{"train_examples": 395000, "crop_scale_min": 1, "fusion_encoder_width": 256, "fusion_encoder_layers": 6, "fusion_encoder_positions": "learned", "residual_init": "none", "lr": 0.0025, "shampoo_beta": 0.999, "steps": 21800, "weight_decay": 0.07}
Rows from block 2 of the fusion encoder, named by matrix and row number. Rows with one number belong to one attention dimension. Each number is 50 + 10 x the weight over its row's rms, rounded and kept within 0 to 99. All counts start at 0. After the name is the row's rms in percent of the matrix's.
# q: attention query (fusion_encoder.blocks.2.attn.q.weight, 256x256), inputs 86-171
# k: attention key (fusion_encoder.blocks.2.attn.k.weight, 256x256), inputs 86-171
q.128 103:55 43 74 46 64 48 40 55 63 52 48 64 59 42 56 50 49 37 50 49 56 47 56 40 51 52 51 68 31 61 61 61 55 66 57 35 54 68 69 54 48 48 75 57 53 61 58 52 52 58 65 47 53 36 45 44 62 44 57 35 62 52 61 68 45 43 38 31 82 45 52 50 44 66 46 51 55 65 46 52 44 59 63 65 54 62
k.128 103:50 49 57 53 36 52 47 47 40 38 52 61 39 55 42 41 21 55 51 36 60 45 53 64 46 55 70 44 51 67 46 53 51 59 53 50 39 33 45 55 52 68 38 61 63 46 54 40 59 29 47 48 38 55 66 58 41 46 36 41 34 52 58 61 49 60 50 54 30 44 56 46 51 60 15 46 49 54 44 38 67 47 47 50 51 43
q.129 106:74 42 53 43 59 57 58 58 52 52 27 66 56 54 52 57 33 58 45 40 50 52 59 48 35 40 43 38 52 46 52 51 52 52 62 59 50 66 58 71 36 43 36 56 59 54 30 52 31 52 49 44 59 51 56 52 65 60 42 45 37 64 61 60 49 22 44 58 49 47 68 57 57 47 58 36 43 42 51 40 63 46 43 59 49 45
k.129 102:39 52 44 73 47 53 49 51 58 48 53 72 51 65 50 55 39 47 53 47 36 52 52 47 55 43 45 47 50 59 45 51 50 51 62 43 49 42 56 55 58 64 33 39 38 73 53 37 51 38 66 45 45 39 57 31 69 50 55 63 52 36 56 43 53 69 31 49 42 39 49 44 41 70 52 29 49 43 41 45 45 33 75 50 37 42
q.130 101:62 46 48 42 57 67 42 48 52 55 64 34 23 49 55 46 48 54 44 64 40 43 56 46 61 60 59 58 69 41 57 38 73 56 54 41 33 47 60 47 60 50 59 38 56 73 38 44 45 37 36 42 49 64 34 54 55 65 53 55 65 55 47 52 29 78 54 40 56 46 42 38 33 39 57 57 41 51 65 48 56 61 51 54 46 71
k.130 095:67 39 55 60 44 44 47 48 51 47 58 62 45 50 34 62 46 55 57 52 55 43 65 45 52 59 51 50 60 55 44 39 51 53 63 62 52 64 56 50 51 57 52 57 46 55 40 60 71 68 45 51 68 56 40 82 55 56 66 69 43 55 29 40 39 50 53 52 50 50 68 48 47 45 47 37 63 38 46 63 59 45 58 66 49 48
q.131 103:51 61 24 57 46 54 41 55 39 53 52 42 47 48 54 52 61 39 53 51 51 52 72 71 59 53 39 74 81 29 48 40 54 44 48 44 42 62 74 69 42 47 48 44 53 54 63 66 37 48 43 44 64 44 61 44 47 51 56 67 50 53 73 52 43 32 54 59 40 65 52 44 43 47 71 54 47 52 45 50 39 48 52 51 54 51
k.131 103:48 45 49 62 50 47 52 54 63 48 60 30 57 51 51 60 70 65 43 30 47 47 49 60 37 48 53 51 51 47 65 49 42 20 40 41 40 32 57 58 58 56 50 59 56 67 58 51 60 63 63 68 42 43 36 44 39 68 55 45 38 50 28 58 43 46 48 64 54 30 67 47 35 53 40 45 56 43 46 47 50 39 38 44 48 63
q.132 098:52 42 40 47 44 50 51 39 52 46 50 52 51 37 43 44 57 22 67 55 37 53 48 67 52 64 55 51 50 51 49 51 21 53 59 40 39 58 37 40 45 45 42 45 64 45 47 49 45 45 54 51 46 58 50 50 14 54 41 56 61 47 47 35 48 52 52 58 66 53 55 47 45 54 63 48 53 59 64 31 41 50 49 48 39 50
k.132 104:64 47 59 63 43 50 46 36 49 57 49 46 51 60 46 48 39 58 43 56 55 48 36 38 61 57 50 53 49 59 66 42 57 43 59 72 53 70 58 60 52 50 55 52 54 63 36 53 77 72 47 53 46 46 54 43 69 59 52 41 53 46 68 49 48 55 29 49 58 61 47 49 53 42 39 63 54 42 55 59 34 49 56 43 51 48
q.133 099:39 46 55 53 52 31 72 56 59 65 52 29 47 51 42 34 38 63 40 41 57 72 47 52 36 41 50 57 49 46 43 63 48 54 36 44 58 52 51 49 49 44 58 49 47 49 43 38 77 37 61 38 43 59 44 59 34 52 57 60 41 66 58 49 62 50 61 56 43 62 46 41 49 56 49 49 62 49 59 49 43 49 36 66 52 56
k.133 097:51 60 50 47 30 48 36 63 34 50 52 52 30 57 52 59 72 49 72 61 58 43 59 38 49 60 35 51 53 51 52 36 51 67 34 50 34 58 41 58 62 53 46 37 56 51 51 60 62 29 56 61 49 41 63 43 45 54 41 63 68 55 49 57 58 43 46 46 59 49 48 50 37 57 43 44 58 62 47 47 60 59 47 45 48 39
q.134 106:45 47 61 71 45 43 47 37 46 47 23 56 54 41 70 58 60 57 67 34 40 45 52 55 55 45 50 46 54 39 52 44 31 45 62 66 48 41 30 49 34 70 27 51 41 54 64 46 40 63 67 51 57 56 49 48 61 48 57 55 29 45 29 48 39 60 74 46 54 46 38 43 34 53 32 43 57 45 47 62 48 45 42 63 55 45
k.134 104:49 37 42 44 51 51 50 60 31 52 58 54 37 35 56 53 51 55 51 55 40 63 55 41 52 48 46 55 64 35 53 67 51 47 38 60 56 62 32 60 37 33 40 45 43 56 41 46 33 52 57 69 58 62 62 47 41 45 62 46 51 46 48 70 48 42 53 59 61 47 35 46 50 53 45 49 53 79 46 29 72 57 43 45 44 59
q.135 103:73 66 53 48 36 47 56 42 66 62 32 50 57 31 46 64 44 40 54 39 64 69 50 37 36 69 62 48 33 56 53 47 52 49 47 58 54 52 49 70 49 39 59 46 52 47 47 58 74 70 41 52 52 32 46 48 67 28 34 27 63 53 45 54 48 43 51 52 57 51 45 53 58 49 30 61 50 67 49 66 41 47 43 54 40 45
k.135 111:39 34 54 39 47 52 50 47 52 47 48 47 32 54 43 35 48 44 43 40 46 35 47 45 41 47 43 43 53 56 47 86 58 47 56 67 39 49 30 52 53 40 49 58 51 50 57 40 40 68 47 32 51 46 57 56 43 61 59 37 44 48 68 46 62 53 48 50 54 64 49 65 52 50 67 54 64 35 46 47 60 48 37 65 37 25
q.136 100:52 48 51 47 39 53 33 57 43 43 60 42 37 35 61 59 46 42 56 55 59 50 60 44 49 62 51 39 38 68 49 45 38 60 58 44 45 74 48 51 56 44 37 49 55 52 69 44 45 39 47 67 52 55 57 56 53 53 46 52 77 52 62 50 47 53 28 53 30 47 50 59 37 38 52 53 62 44 61 38 38 46 42 41 55 38
k.136 100:73 49 55 55 46 34 51 51 64 34 56 33 56 34 59 42 46 56 63 51 43 43 36 44 28 46 44 64 49 37 52 48 66 57 52 65 29 43 50 58 50 69 48 64 42 42 44 51 68 56 47 40 32 59 44 52 50 57 57 43 53 57 53 46 31 38 37 61 44 50 42 60 34 37 66 28 52 52 55 52 43 45 62 62 58 48
q.137 108:48 39 49 41 63 47 42 40 53 56 50 43 47 47 46 53 40 39 63 49 44 59 39 39 63 51 55 64 53 59 43 48 47 55 55 42 67 62 38 66 58 46 56 68 71 50 47 30 51 54 73 46 51 60 41 56 64 37 51 58 56 53 57 59 37 42 52 66 53 55 50 53 44 50 41 47 43 51 64 55 62 49 41 28 42 59
k.137 102:64 61 53 49 71 55 56 49 40 47 53 55 56 47 36 43 41 38 31 39 61 40 58 46 59 50 47 55 33 66 49 45 40 46 40 56 53 57 49 64 27 38 47 36 36 53 55 46 57 50 36 54 41 46 43 48 50 44 42 48 55 39 53 31 54 51 36 45 50 50 40 54 48 50 54 55 55 35 57 47 46 59 73 63 64 32
q.138 099:52 56 50 55 50 63 30 39 33 65 47 41 45 62 60 41 50 52 40 64 68 34 37 46 48 37 41 37 58 37 53 54 27 53 55 40 39 46 37 55 50 41 60 59 43 50 39 56 40 22 44 51 65 32 51 43 46 39 38 51 39 45 40 67 43 47 44 59 55 62 54 48 51 64 53 49 50 57 49 57 42 50 51 46 52 37
k.138 101:50 56 55 55 52 50 31 64 37 58 49 36 45 45 36 40 35 71 44 39 40 40 54 36 48 47 43 35 58 40 56 47 44 39 43 53 41 30 48 33 52 38 52 53 53 31 62 37 56 53 46 56 33 37 50 54 44 51 51 60 41 62 45 57 37 54 47 39 49 42 51 39 21 47 51 56 54 59 38 45 41 50 57 51 50 52
q.139 097:31 66 41 46 47 41 66 59 42 58 63 55 45 27 34 40 43 43 49 39 48 58 48 52 34 54 42 46 16 57 50 38 44 53 46 43 56 58 39 56 51 50 51 45 43 65 35 34 61 62 47 44 50 51 50 53 46 34 66 51 56 43 57 44 40 57 28 56 78 41 52 47 45 61 65 71 41 37 56 43 50 56 55 55 44 51
k.139 093:59 45 40 43 57 55 62 45 51 47 67 53 50 67 54 50 61 50 70 58 57 44 53 57 59 55 61 42 37 48 38 45 45 36 65 38 52 46 34 31 46 55 46 58 40 41 56 60 31 43 56 42 57 32 39 57 52 64 61 63 44 35 62 72 42 46 40 58 50 55 50 49 39 37 56 53 57 67 41 40 50 39 42 51 51 48
q.140 094:32 43 31 67 54 47 54 38 55 34 57 55 61 43 57 49 56 51 40 64 59 51 42 38 51 61 67 38 59 37 48 53 60 40 62 64 43 43 54 45 29 72 47 52 50 36 53 42 62 35 55 62 52 36 31 38 47 54 43 62 40 37 34 43 62 57 62 50 52 50 49 48 42 57 43 49 37 44 44 31 41 34 46 70 58 48
k.140 093:46 52 45 49 51 63 41 61 45 54 64 42 52 39 72 39 47 56 42 58 72 31 32 50 50 69 44 53 41 53 34 44 18 58 64 42 56 45 59 29 55 56 53 34 53 54 50 60 38 44 45 49 40 45 51 36 69 50 57 47 59 48 68 43 52 56 63 56 40 33 57 36 67 50 50 61 44 54 54 51 49 58 53 43 55 47
q.141 107:70 49 62 35 58 67 54 51 66 63 41 61 51 47 67 51 53 51 38 66 50 50 52 52 70 65 56 53 62 41 51 52 37 37 58 41 63 54 39 55 30 42 41 72 48 68 57 59 57 54 33 48 45 58 63 68 45 47 48 41 44 47 51 65 51 34 32 69 65 58 62 52 36 46 36 58 49 37 47 54 52 39 62 43 59 64
k.141 109:52 39 55 47 39 45 44 43 45 31 67 46 27 51 51 51 54 56 53 68 37 59 41 48 57 45 58 54 55 49 51 45 53 45 45 55 40 44 59 62 57 48 58 55 61 43 42 48 49 52 30 38 55 48 63 57 51 67 30 60 40 33 52 47 63 34 65 61 54 51 40 72 45 64 32 61 41 39 43 36 51 58 35 46 70 60
q.142 103:46 47 52 68 34 50 45 34 47 51 43 73 62 14 52 50 49 29 42 65 40 45 37 43 63 50 47 30 44 57 52 45 57 47 68 34 58 39 58 50 40 51 41 42 50 60 42 46 66 48 50 39 36 60 41 69 48 22 52 23 50 46 66 59 51 56 60 26 61 45 36 54 59 45 61 58 52 57 55 43 50 41 43 65 45 44
k.142 103:48 41 50 43 57 53 63 48 58 44 38 39 50 57 44 56 64 39 58 46 56 43 32 53 55 40 53 55 72 47 54 54 22 49 37 64 53 57 50 52 35 27 63 52 52 51 40 40 47 81 50 54 43 64 60 67 51 59 72 53 50 54 40 58 60 58 45 65 44 45 30 62 60 66 82 51 54 45 47 63 41 43 69 71 71 46
q.143 092:56 55 39 48 60 52 51 59 65 68 44 55 52 37 52 45 58 59 46 63 57 36 69 47 39 68 45 45 43 44 58 39 54 55 46 45 55 57 36 56 56 47 36 73 46 42 48 64 57 57 53 58 21 36 32 49 45 66 57 49 48 55 47 56 47 45 64 53 26 52 44 45 43 54 33 30 61 39 61 41 48 73 42 49 49 57
k.143 102:48 52 48 46 52 53 46 54 54 26 68 55 37 44 51 58 74 63 44 55 62 49 28 25 44 53 52 49 74 53 47 38 40 42 64 56 58 32 42 54 72 44 41 51 44 60 47 50 47 29 43 50 74 43 36 50 47 44 19 40 43 44 50 57 64 68 48 53 55 50 53 50 58 47 55 38 50 57 35 50 34 63 46 38 59 48
q.144 098:62 51 52 53 73 43 72 59 65 56 41 56 35 48 35 51 35 44 42 54 44 27 50 39 55 56 57 54 73 69 31 55 25 55 51 69 46 53 44 42 54 59 55 51 60 55 68 54 70 45 51 58 55 37 53 59 58 31 50 57 50 53 42 48 59 49 34 58 62 44 45 47 60 38 76 55 48 40 55 35 62 53 61 64 48 41
k.144 096:50 37 50 64 54 43 49 45 49 35 59 44 53 59 40 57 50 47 71 45 53 54 51 56 66 55 54 55 60 63 49 52 67 61 42 60 52 42 60 68 56 57 60 46 52 50 34 68 53 68 53 48 41 47 53 45 49 51 60 48 60 66 50 44 48 35 66 44 37 46 69 59 57 46 59 50 42 39 48 46 39 74 50 41 32 39
q.145 102:58 29 58 43 45 44 55 55 47 56 43 61 46 71 46 53 51 46 40 57 55 36 47 56 48 40 58 75 40 52 49 52 58 58 62 42 47 58 44 47 64 44 52 44 58 48 52 50 46 50 59 61 56 66 57 45 43 70 52 42 47 45 49 46 38 44 44 46 46 31 86 54 44 42 69 43 54 44 55 35 51 62 36 51 44 56
k.145 103:52 35 57 47 49 57 56 44 54 71 24 48 70 46 58 60 42 49 53 47 47 61 55 23 40 36 46 49 62 45 37 43 38 49 57 43 48 58 39 48 37 37 26 58 46 48 47 48 59 28 47 56 44 70 59 59 47 49 64 57 35 58 50 41 62 46 27 61 40 49 66 38 31 60 37 54 47 47 49 39 33 38 56 50 48 56
q.146 105:57 56 59 59 50 51 59 68 58 69 41 73 50 60 55 73 51 45 46 54 72 29 44 49 45 36 37 40 63 28 46 57 43 48 53 56 34 56 64 37 66 40 45 45 30 41 61 63 52 59 41 53 44 34 34 65 45 41 47 45 51 33 49 59 71 42 49 50 60 32 57 53 43 33 44 61 46 49 49 51 47 51 29 49 30 37
k.146 107:43 50 51 25 32 57 63 29 49 46 47 52 46 53 40 39 53 33 50 53 39 46 36 44 39 34 63 54 45 61 42 59 50 58 47 62 49 52 61 45 31 50 59 80 42 48 48 57 45 67 26 34 32 55 54 60 55 37 56 62 42 51 43 49 44 67 55 59 43 61 47 70 39 70 65 58 34 54 50 55 44 47 47 52 58 55
q.147 094:62 47 63 45 69 55 41 33 45 63 45 46 52 42 47 53 39 60 35 59 49 39 66 43 59 52 46 48 42 59 36 35 58 63 49 53 40 63 57 53 64 53 35 29 61 59 57 47 58 51 51 49 62 47 47 46 36 47 63 53 33 48 68 41 69 50 70 45 41 36 45 47 65 37 30 56 37 55 56 37 53 52 58 39 52 48
k.147 093:50 56 57 54 53 39 58 43 55 42 36 43 58 62 46 49 52 45 62 46 47 43 48 49 47 57 44 54 49 40 52 47 47 48 54 42 37 37 31 49 59 34 57 47 27 64 40 47 64 36 62 45 50 49 56 66 46 36 44 41 48 58 38 59 49 55 47 59 44 55 78 55 60 50 51 36 43 46 53 33 47 42 43 56 57 50
q.148 095:25 34 71 56 34 51 42 46 64 49 47 39 50 28 48 64 37 70 26 48 54 39 39 52 42 50 51 57 41 43 58 66 59 52 67 40 34 51 38 35 70 41 57 61 57 42 61 49 51 59 42 51 37 49 43 55 41 59 51 35 59 55 43 47 38 56 49 42 55 52 58 41 44 39 59 59 62 42 58 67 44 65 63 69 34 47
k.148 091:60 54 59 34 50 49 31 50 47 40 48 68 43 45 43 41 61 32 52 54 53 69 58 58 56 34 47 45 48 46 33 53 54 45 58 60 44 50 57 40 52 31 70 49 71 53 38 44 47 46 46 53 40 47 57 51 50 59 43 62 46 67 31 36 51 53 47 58 56 70 39 43 67 48 39 47 68 54 48 50 51 34 52 51 50 52
q.149 096:59 50 46 44 78 34 51 39 58 40 60 49 28 53 54 57 41 42 54 56 33 52 51 57 46 41 45 48 59 40 60 49 50 26 54 39 44 38 52 49 39 41 54 44 50 45 59 27 61 38 46 27 47 58 44 52 77 24 57 39 55 52 25 49 41 52 62 48 55 52 40 54 44 41 32 49 55 34 68 46 56 61 43 64 30 46
k.149 094:50 46 40 41 52 52 38 52 49 65 68 44 42 29 35 44 46 51 45 50 45 53 51 47 62 65 54 38 62 45 29 47 46 48 45 56 67 52 59 31 64 43 58 44 48 33 39 44 52 37 50 49 59 36 55 42 54 50 67 49 48 64 56 50 46 39 46 53 38 47 37 58 52 48 63 38 58 40 43 53 70 36 66 46 44 35
q.150 098:60 34 66 46 37 58 37 64 45 51 37 45 38 58 36 54 51 49 43 54 45 40 56 46 57 52 41 50 40 47 45 32 43 45 58 36 37 48 45 49 40 51 37 66 59 58 38 65 57 65 53 50 59 50 38 50 45 64 36 69 57 36 50 53 39 38 35 46 45 44 45 43 59 73 40 48 45 39 42 70 69 47 45 56 73 69
k.150 100:80 46 46 45 46 44 54 57 45 44 36 63 42 52 54 47 49 66 49 56 47 49 35 44 55 36 52 53 38 45 60 44 56 54 49 43 56 61 46 61 51 42 41 69 66 67 52 52 38 52 45 59 43 48 48 49 57 47 57 59 36 64 48 51 44 53 38 40 43 41 40 46 66 48 24 48 49 46 23 33 57 47 59 68 63 66
q.151 100:62 66 48 59 53 53 41 53 34 48 26 50 60 66 39 65 47 53 41 62 50 51 63 47 52 61 72 45 48 49 56 53 62 63 50 41 61 64 66 43 70 46 59 26 35 41 59 45 50 52 45 56 53 45 47 39 43 50 38 43 49 41 43 58 57 48 44 60 63 27 31 48 55 36 28 53 59 54 62 41 45 46 42 56 52 62
k.151 098:46 38 49 34 68 56 48 45 51 44 37 28 39 54 55 43 44 45 46 52 43 41 58 39 54 24 59 55 64 47 53 45 42 51 41 47 47 47 36 58 59 45 57 66 41 49 36 55 33 45 47 63 45 39 65 46 57 52 55 36 41 46 36 62 48 54 55 41 39 45 46 58 44 48 42 63 49 35 53 44 38 38 55 46 53 53
q.152 108:55 45 49 51 36 51 54 69 58 64 50 52 73 55 75 48 59 71 45 41 65 49 51 48 39 48 69 55 65 52 54 51 62 41 54 61 52 56 63 38 44 47 73 59 50 40 33 65 19 48 29 40 42 53 45 50 64 69 46 49 44 38 52 58 55 38 55 45 54 38 43 39 58 67 43 55 41 50 44 50 64 50 39 59 52 51
k.152 106:64 66 57 42 65 64 26 61 51 44 46 60 58 54 37 46 50 63 41 44 55 60 56 44 41 44 53 38 35 37 31 52 37 48 54 68 60 62 52 56 33 54 51 37 55 61 47 43 57 52 43 43 48 59 36 49 44 43 47 44 43 77 55 45 57 65 56 60 56 62 55 36 74 46 60 49 46 53 51 62 46 39 51 54 53 46
q.153 097:38 47 34 48 56 52 50 38 50 47 58 47 30 30 44 65 57 62 41 47 53 46 66 36 53 58 61 58 39 35 55 60 61 56 68 61 54 65 36 31 56 37 63 39 74 60 51 55 64 64 46 58 44 54 52 65 54 40 53 26 44 37 61 33 44 50 60 65 47 52 46 46 74 38 23 50 69 36 44 47 45 53 56 59 48 45
k.153 101:49 33 51 56 61 46 30 50 45 48 64 38 44 53 54 37 59 52 57 51 60 68 62 42 54 57 36 56 61 46 53 50 34 42 70 59 30 41 40 51 60 43 59 63 44 65 34 43 34 54 31 41 45 45 54 64 43 66 36 45 70 38 72 44 58 49 41 62 56 69 46 64 48 53 44 62 48 51 45 50 53 37 48 42 50 60
q.154 096:56 43 59 39 37 38 37 54 59 68 35 60 51 47 53 56 54 49 46 54 37 57 41 52 32 52 51 48 47 54 42 49 53 54 56 43 49 34 54 53 44 54 57 50 57 54 39 32 49 61 51 63 44 40 39 56 49 57 34 64 47 58 68 74 62 46 39 53 40 55 54 59 43 65 28 33 73 40 43 75 51 26 63 41 75 63
k.154 098:55 64 56 56 66 41 47 52 49 46 31 63 33 56 58 61 69 48 39 71 45 54 64 36 58 54 37 33 52 54 63 64 49 60 47 51 40 55 54 53 57 60 51 59 63 47 53 44 48 31 57 49 51 40 40 42 45 57 45 39 62 39 37 42 47 52 54 56 52 56 73 51 51 59 36 65 33 70 52 50 55 54 61 53 55 36
q.155 103:35 71 52 42 54 46 43 69 60 55 68 49 49 61 59 71 73 44 42 45 56 54 53 19 50 35 73 51 45 45 27 62 49 57 54 36 28 55 56 58 44 46 53 55 47 62 47 50 71 39 56 32 38 46 45 65 67 38 40 48 54 56 44 47 57 45 42 61 54 37 50 50 42 41 53 61 56 59 42 59 54 47 60 50 52 39
k.155 100:72 47 59 38 48 49 67 59 52 58 62 58 32 46 53 38 53 40 64 53 42 45 46 60 52 49 46 56 36 43 36 43 51 46 55 55 58 51 41 49 58 56 55 41 50 51 34 52 41 43 52 39 58 53 56 46 34 53 59 42 62 44 37 57 56 45 71 37 55 36 30 56 42 54 33 53 59 46 32 42 55 56 43 70 54 63
q.156 099:30 42 47 43 42 52 21 51 43 42 59 37 44 48 61 46 47 42 67 53 39 54 48 39 53 48 54 43 61 40 62 57 47 51 46 47 50 57 55 52 51 61 66 62 59 61 53 30 30 51 50 53 43 45 36 34 48 47 70 48 62 74 45 46 46 40 59 60 48 55 48 57 61 33 49 42 39 43 42 52 59 38 45 69 51 24
k.156 102:49 56 41 61 54 45 51 66 47 50 58 62 51 57 52 33 51 59 46 62 38 45 41 51 46 38 34 51 55 53 43 44 49 52 45 32 49 39 49 46 58 68 59 46 50 38 39 32 57 60 32 62 52 50 31 41 61 47 41 53 60 44 42 53 37 63 51 53 37 39 44 61 44 47 60 37 54 48 55 47 44 69 45 54 80 45
q.157 098:49 26 49 52 57 51 44 39 69 45 60 64 42 42 59 53 64 35 46 56 38 49 56 64 46 23 69 70 55 60 40 47 62 51 64 58 39 63 55 45 45 63 43 47 57 48 35 39 42 58 36 45 53 54 50 45 61 39 53 42 44 29 51 38 47 56 55 46 46 53 60 55 36 49 44 63 55 58 53 38 37 42 44 52 45 41
k.157 096:66 42 75 39 51 53 52 71 59 44 46 62 48 38 50 56 31 47 34 60 57 47 68 59 54 60 48 61 52 50 51 53 46 42 55 71 46 37 35 43 34 53 58 53 54 66 42 54 55 45 48 62 64 35 42 61 67 61 54 45 67 40 48 48 46 66 40 37 50 58 34 36 52 60 64 54 46 61 61 56 51 54 34 52 39 57
q.158 093:44 55 55 46 40 53 56 39 53 54 70 62 42 40 48 57 54 52 69 37 54 58 55 51 58 64 58 47 37 44 54 52 44 38 36 50 41 50 33 37 54 55 42 34 66 35 57 56 51 52 29 51 49 53 47 31 49 42 49 74 56 48 51 49 47 55 47 38 46 48 62 45 40 33 70 43 54 42 34 41 45 72 43 29 50 56
k.158 093:60 50 36 57 33 58 51 52 33 55 44 38 65 47 60 44 56 52 55 45 62 59 32 26 45 54 37 40 57 38 37 43 42 49 66 55 54 50 60 41 37 53 39 55 51 38 58 58 49 63 52 53 51 67 55 85 32 38 63 45 60 51 67 51 52 52 51 49 44 59 57 58 46 41 60 53 68 48 46 41 40 51 35 52 55 64
q.159 102:51 37 52 48 45 64 51 48 54 44 43 46 54 56 45 48 39 38 56 57 53 37 46 46 46 59 53 55 56 41 38 41 38 42 62 66 53 53 52 51 49 54 73 47 53 65 53 36 55 40 67 43 48 47 51 45 52 59 45 51 53 37 67 53 55 27 47 55 53 66 52 54 48 48 49 49 52 39 43 40 50 36 70 68 68 44
k.159 102:34 39 50 68 46 48 47 54 56 65 53 48 77 51 51 52 39 51 42 44 58 59 51 39 48 48 50 51 41 32 52 49 33 51 36 30 47 45 43 53 57 48 55 50 63 53 57 51 42 73 49 59 38 41 48 31 49 56 51 56 45 42 56 64 51 63 54 47 42 57 71 48 61 72 36 54 35 42 55 53 55 54 57 38 66 55
q.160 092:53 49 41 52 60 77 52 34 46 75 62 51 63 46 55 56 48 50 43 39 32 41 67 68 65 43 28 54 56 52 51 55 60 58 58 48 65 70 58 49 38 48 56 34 53 56 56 55 41 33 41 43 40 56 54 44 61 57 53 44 51 40 43 39 45 80 50 54 41 43 50 62 57 46 53 69 28 69 58 53 45 40 42 53 38 35
k.160 092:59 61 60 38 49 45 56 54 45 66 62 45 63 54 44 56 44 44 44 62 37 45 65 48 53 43 54 67 50 54 34 45 42 53 54 59 29 43 40 49 48 49 56 56 48 56 37 62 39 55 56 56 43 51 49 79 43 53 73 52 42 50 46 47 52 63 49 53 69 44 29 66 57 59 58 61 58 43 78 61 50 56 68 38 31 58
q.161 103:39 52 43 62 62 46 61 48 49 60 53 35 57 39 37 62 38 71 57 45 48 58 67 26 51 41 54 59 51 40 49 45 67 45 52 47 57 74 44 59 63 46 50 57 59 54 35 56 41 30 51 60 33 53 54 60 52 44 66 60 37 39 35 48 54 47 29 74 53 55 52 41 43 50 60 51 57 46 46 40 37 38 55 53 60 48
k.161 100:46 64 29 48 73 54 52 48 53 47 68 57 49 32 60 29 51 52 53 46 58 71 41 45 50 48 49 47 57 43 54 42 39 55 55 59 46 33 48 70 34 57 61 38 57 53 39 46 49 49 49 54 45 47 47 59 47 40 61 44 46 54 51 50 31 47 45 55 70 57 42 58 38 33 56 57 64 61 60 63 66 59 52 33 52 53
q.162 093:38 44 55 60 49 46 49 56 33 52 62 55 47 42 42 55 40 43 40 55 46 56 47 51 63 52 41 35 54 48 53 45 64 48 50 49 43 60 46 44 49 48 55 43 46 63 39 51 69 61 60 50 67 52 39 54 39 31 55 72 43 61 46 72 40 49 47 25 49 45 51 36 63 54 55 46 47 48 63 59 52 77 49 51 35 40
k.162 091:13 59 31 45 46 58 39 57 42 50 52 46 52 50 36 34 60 51 44 36 59 51 50 58 60 34 40 33 51 68 52 44 34 51 43 55 55 47 57 60 52 24 52 33 57 35 57 64 48 61 52 60 46 47 43 53 53 79 65 66 41 56 60 45 49 40 53 32 47 40 76 50 38 45 56 45 31 41 37 46 49 61 40 62 61 44
q.163 104:27 64 62 29 64 48 55 42 45 31 46 29 41 57 63 58 45 61 51 62 43 42 63 43 57 49 68 69 48 62 50 56 43 58 52 60 43 54 40 49 51 47 51 47 59 28 33 54 41 56 52 47 46 48 63 52 56 48 59 63 38 45 43 59 45 34 61 41 54 56 58 59 59 58 42 45 62 49 53 45 58 51 57 58 47 48
k.163 102:48 61 44 64 56 55 46 48 37 60 51 59 58 40 38 41 45 51 49 35 52 67 69 48 74 57 43 52 66 51 59 45 45 59 45 67 57 38 33 43 32 46 60 53 41 39 41 59 59 39 45 44 56 58 63 36 58 43 37 54 57 61 48 53 35 56 40 67 59 56 57 43 37 55 61 50 56 45 41 46 48 45 45 51 54 33
q.164 100:61 47 68 62 52 38 60 67 50 57 43 50 42 63 55 61 61 51 55 36 49 50 33 62 50 40 48 62 44 51 36 50 69 48 54 34 47 47 63 32 45 56 68 50 48 42 58 41 51 56 51 63 42 50 39 44 37 75 70 60 43 51 35 46 54 49 26 52 51 57 30 34 73 45 69 44 41 49 41 56 71 51 49 36 44 43
k.164 100:56 61 53 30 46 65 67 43 55 60 30 65 27 40 51 63 67 42 59 57 37 58 55 43 50 40 46 39 45 49 33 53 49 62 53 55 37 63 41 48 55 52 43 56 57 40 30 52 59 40 52 62 38 45 44 51 37 46 64 50 47 48 52 44 48 40 40 53 28 44 66 40 71 42 29 44 51 41 63 53 41 50 58 53 48 66
q.165 101:53 55 47 53 58 59 73 63 56 42 48 49 68 19 44 49 54 40 69 52 56 54 54 60 38 50 53 56 53 55 48 38 53 50 59 52 40 39 64 55 57 50 76 43 38 53 43 39 57 57 46 26 64 49 44 42 67 54 42 37 48 35 70 37 65 53 40 47 46 61 54 42 45 50 55 65 55 42 48 57 42 49 48 46 38 49
k.165 099:45 41 42 55 40 41 48 48 38 44 59 69 42 47 57 68 55 45 53 46 42 48 54 69 39 44 65 53 37 61 48 69 43 44 75 35 38 44 56 49 55 63 61 42 58 38 60 46 55 42 44 37 56 36 39 48 48 66 55 48 55 58 57 48 46 68 42 58 54 47 54 49 49 54 51 55 53 57 39 46 62 65 55 60 61 53
q.166 098:44 45 47 65 51 52 58 49 27 57 71 58 48 52 57 44 53 56 49 53 41 41 50 42 66 55 57 46 42 50 60 52 44 44 43 49 49 48 50 45 40 70 45 63 67 78 59 48 62 27 34 35 43 53 45 62 55 49 47 44 52 49 57 46 30 30 43 45 32 52 34 55 54 63 68 56 62 55 45 48 56 46 54 62 19 55
k.166 099:62 44 57 55 41 58 56 47 74 33 50 25 50 52 59 51 46 47 47 52 36 67 47 57 55 36 42 49 53 52 60 31 47 44 72 38 40 64 57 50 37 49 43 51 48 39 48 56 39 64 51 60 60 75 67 47 52 49 36 32 44 54 38 59 50 45 33 45 41 52 69 49 55 47 42 55 42 45 46 49 62 43 43 54 65 53
q.167 095:56 49 42 60 61 45 47 61 38 50 53 51 44 39 43 46 48 47 53 54 61 50 53 60 51 66 50 44 52 46 35 59 46 46 23 59 48 54 52 52 41 42 49 44 54 59 44 48 60 50 58 59 45 53 43 49 35 56 47 39 33 59 49 37 51 58 39 56 80 57 63 54 41 63 47 32 52 19 40 41 60 44 67 24 41 45
k.167 097:55 58 33 70 40 47 51 42 59 50 50 56 43 45 59 52 36 59 77 47 59 65 54 53 47 65 53 43 52 44 54 59 50 51 70 49 73 57 63 61 39 86 54 58 54 47 54 53 54 45 49 34 57 34 52 52 48 38 53 69 64 51 62 39 43 44 57 42 45 57 31 51 52 56 43 45 58 59 51 60 49 53 54 63 49 56